Rows from block 2, named by matrix and row number. Each number is 500 + 40 x the weight over its row's rms, rounded and kept within 0 to 999. All counts start at 0. Numbers have three digits each. After the name is the row's rms in percent of the matrix's.
# mid10: scale 2 width-3 conv, dilation 4 (model.blocks.2.mid.1.0.weight, 64x64x3), inputs 44-63, a 3 kernel for each
mid10.0 097:469464514518529526499471476458538534451489559527507432503476492469537492546471462446571507607476482519519559523485496562514428480495462468537496433559494573477510509533481556494449
mid10.1 089:566543509518490503440423505483500478498528456492492552551488444432503472518495470411486464559468484487487497493498424465497543525498451457425500494478477487509551452513579543497526
mid10.2 102:566549519509529508530507552475487533529478533398528579509477456503527472462482518538449454494538430428487552464477505521472522495519458504553489562471467503477517488490515492508590
mid10.3 104:526536502478565508480519541493553422535470532528519431481436498524443405561510462579550506484527416553488500461496478529450507492486500454538517504533564607535549497490562443530493
mid10.4 104:424499534488481502577544515513524455505524462453466535484490528517465457534544562466439535502472437466491590550477478396516488487508488469517490521487528610486420519517514495506462
mid10.5 089:523476547539495505449518538573493505524476524508478490520457429469499563553461419539478500522484532508464457514540455539497491525520478525515520497496495474440461509462422441437498
mid10.6 099:420492471518539500472532508451472558512532501552489478495537585471557524488464530574442483468487462516516465492492471506515514516514482510444523539490462525480489547536438499423512
mid10.7 097:472497491512526495530537586514433488511392467469547583529443559448506554599501554503472484479485507433516488518506492493526591460505504461491508490517510516475486463528479530530544
mid10.8 106:483451532467521509509489492513490522507477488456555547559479479585531472527557424449498596464515520480543488448540507443493581481469477612443486484554510485481532481499485422533518
mid10.9 091:459520479452503485604514531511512473486470463476460426479517483560517503524485488494512536457484463475456458527486517501531561505550534482504418484495498486506587533560581504452476
mid10.10 098:491520503473465527449535513545523520452507532507542527514543578437503569478506508446497499541488569457475463463508459482569605430469516497498477480479464513494520526481507540516531
mid10.11 090:528478516580497548583497412596488447508526513489519494543530515458505494481435453500478545468489462467455556532533449475517457561501516488513490440439580521483518512497453474494584
mid10.12 097:488501478510504538449522462600511521478450451560524518469539578491475545512475524547557543452531519548476446501498604508468491464496520500517505525496446506493556485518545499515444
mid10.13 096:472479443416527501481525472529462485497539452531493514519502569486541480498534515485553467522444551447474485482494538462523562491529487478526509445526451469552508478475574499516554
mid10.14 096:443519549593470485538484545577483490569521451498488486544479439471487464471532565519478514467502461496466482530461506503507512469520560588479437532482404527510462490498446547425518
mid10.15 082:491560502608479474469483523626514503487496530594502496490463422525484511463519491584490439491484443541497499481441504551486457596515458540491568552525563592539482580511505516469435
mid10.16 104:488505492448483447446545516445547519481497467400441492461564486543485475448484545427508549461550501479612444492496483453528525484454439475440479495453515481576524474488475414541579
mid10.17 095:546520425544518505557488458545457512527524521456538470503504494475502442463469513513479498489508524539513495457488490485531480525468485566510424464480499490387466584442535520471493
mid10.18 106:437486568534501476488533457511570491467498507430467499472515405530475448557495472538524422537499456569407520549507472479526498461475501432490554488477475533455473550508482512447571
mid10.19 104:516447534484484509456440427504488497517492529482461535487485524449458617489519512542520486468444493486477645534470485481560497468494445493488552550491455500489472481483450511504462
mid10.20 113:470492493553525529515528493483490530532560465489544497524509599502471460461513503514537499512379584539480481494496562477461496435522550499520500461513467514547531507495486493505485
mid10.21 106:517512477470523499491520528579512514534455546516482513526495474504475518481539431569455523475475488527443506460507496468502530532506468465526540487511510524464515423528543514440492
mid10.22 115:514448544496459492473437565495605484525489474503445448465485501550484464514589437500511566502507518529516520585555433537507494557489508492442468509453521437507580531557457469411547
mid10.23 088:528546493520459513465501451525486503485500504516525524480412479536527515528513465472532495519483566527531490512463461531436500466475486547509405530529452520480498532504468491454489
mid10.24 107:517507519560470484527521464478513482495557498468486582461531559532491487468458474509534516445466551493487503459513510467517603490531562508502446530524528546512502573499482525479500
mid10.25 106:468535492512476518498473519474447571496496547406474514485555510510482420582478498548455518462459447465469454493508469516525427465448536517477503492467499515484494495475512483487535
mid10.26 096:499501465482439516526500489484501476491518447475486563474525591511533521529491452531508520552499524468523509542569570489509599519481618477533435562490462500494520540495544505460539
mid10.27 100:463450448484545519421496494482476496535509540542557527521462475587490455570555514511442530440523557484494500450470489530484472491528521547487412489470493448434525461507538496488503
mid10.28 096:499468497511524530549482414530466520539490413562517484573516596497531495532488548492459501536560571490507475558449470562537626492517597510479505479517493466520496485503485479527502
mid10.29 109:533481478533482474513455489555543439576499367453526531508478450485510517534480511502494596456463468471504467562481484528477557538493504494431524457464462417508591509529530513523456
mid10.30 100:473521531495460472574471523492466489477484537521442448504429470456492504467472433518489558438463495433474558436491478540523476469498483474455530536498549489531513534525458486467464
mid10.31 103:507461447487511530513524396461448456507557464544463449507495542491490489493542525477496580505447512446515524479511439496476496517523448538541478491482466455492514480497523549487418
mid10.32 096:551522492498508528543530455554477558591550495463493490587478577524617520464536535504459564575481540518522493517469507578417479491496550559488439538578487524486525579471431439568468
mid10.33 099:451462510524498502587561511487474476475479538462486487492484532495513482488510447518499490513484569501473462569427378398494541513518484494501444430470499501424532461483470489463508
mid10.34 098:565475506475496450516574577564452472420498543459515552477490462590512441523483552394515485517497445458509518470505478515496463509538514481459513486428458476483434453538471551535497
mid10.35 098:441469499432472566544477492515524443492470468493520475447495475524512523471505469437488532557544479471520448462594484546594449476552523525464483510486444459561586446472523481489520
mid10.36 085:498490473440507494479509522562494463498468484476486423520499579508495585476470493538498565557489486481488484549540505606498471377489582502504532487551511487474503533504482446465430
mid10.37 095:490520465552544449493469461409495530550516450539441508483484390425475509471526493454471481434462543458511478515494455531484485519535437511483474465506471433576515498489529495527509
mid10.38 101:503478437560511488443472558500470473559491416494566563502555518487505495487537505566481433480492533531506403576461492478474508497521473470476535455515548530501442407483498514531537
mid10.39 105:507487485570496519436490483467530478501490411578474437476569578479494511430534458479498546514541471523490560502498551502523571492459602506457446602584507470454567494505517484489515
mid10.40 087:472464473600449455436511480536472517516545535507489557573539523532481502540497460568496551414498465479558500533477470429505503495503460537517466568480534496476492528506559512487552
mid10.41 096:572471389490543504585570489526535489531440418559491427483472513534446498510491476529539531435493467545493478403555471535494566442517528532495470554475438620450479553519458432530438
mid10.42 108:537515502457509546474552479511451485473515506442484485527424491512460510478462459477460522565499383473462534477555487534521440479549485449462563457494516425489502516511488537533571
mid10.43 095:478485445511549574530492522561494540491438480488503432493503547508531415487453384542471461489532431487458513588504455518431470577490554496451484454524537483521533519475504498568480
mid10.44 085:534467445597516423570456471417468489596493548497554509516481478511514429472525511516525505502527525562495591493479461492450542544484451485541488482476514436524457425566550527520516
mid10.45 103:431565535483510510445521456495520469511487520528468488503481435451523494526520537570467468564501407466527476530508460549536478496536493521498511472482529519496480471524551507523476
mid10.46 100:510532486440540451548476501595482530525507504466511489428526488502502517481472477520562531520528562505507538565445485500521442452532471526506468549505516500443507604514453570463466
mid10.47 104:515512546440455527568496481507481552539467487481496548451480468516517503511528498485454515449520490447559483515522508464503486496527515558433482457511575444415479466464497446557436
mid10.48 104:495542508443511517556532486441509567427502514496518471527450465440461566433421518489571453479504502512506451522470577494488488495513547454573573483501543549483472554456498482542540
mid10.49 119:444485544527491500514536497503481510430547483444478519480526505490532443382507486345521569462486480478501469434465498503484492480518509478499514452502530472504499478505490448486485
mid10.50 111:409567518527470546491474534448573439509571472515458514454519543498489498532491544522527488524492467434545529515451571486503519447483495494504491470411548498553476589441513428578540
mid10.51 086:536448509609535474429508498486485517471531569526523558524496482524497512452482539460489508493465538527504605507465441523478465467526429527473531566472520465516491437475518607510567
mid10.52 099:496530465433490527464485479525437471479490570431517564529485470528481463519487480513481537472457466494494590558511490570541450418548577453528543500453626393525538468510498505486489
mid10.53 109:481525492505509486463505505549492537533436455504494509517474416501513403486558466497524485517507464495469622514572477539456475492487515526517436520416407547491525476546531558532492
mid10.54 107:503474487541528496525468551544489482566442404579511503510490535477463573516484501524475488464525448481496492457531562521546499579508473490419577520478512510488520504527508518463510
mid10.55 103:466519505464557479578528496491508528536483457479527450440507463547526443451512529490504474548470475455488527485468442467513543540530453424531465495504454551510481560515466472522512
mid10.56 097:547494506477544564494472515449480506492543597515451540489500456546490479447484555487529503512484451466495557554531433528545462467440523527480539486499554537516484496503472493510575
mid10.57 100:472514490498512481528535461493494486446495510527510473525572497531541508539467431459488570503480416455467555497517473473565433450511541483484496508468508568456510486454480466474441
mid10.58 096:547558488605471455484541505440497472482435465499517512447494493464522425577470495520504508437485552411516506603502469512478467615465506518467531515487429558523492446498513537530544
mid10.59 111:536510503488479514538472548494461541443490576524517482496564491426579516516494588551457450522537504512514495448558499607448434477494510476589540553496509484543501509509446515464461
mid10.60 105:535491501488536482492543487550565465579501430558480515506533569549502528533477462586443430510523485461509519484515517508469471512476498545475459556502436521419405524466471503495530
mid10.61 103:491472508502512530431501466524479506475491475491522525508458537438542522561458449476545526564490473564458462494493460528479503511487438396551517452521525501489490493502495536530453
mid10.62 090:479577519535440428474479556635505471465534562482456542486495560484494537449532540429456542486509479464540507437435518484473485497496457552515514464500518483482471570495415452527483
mid10.63 103:508507495470474469508478479523497468518460501536510548440513591468501488576511435520506577484498573511555395538524505472522458484487570479521482537519492508445453499534523483497525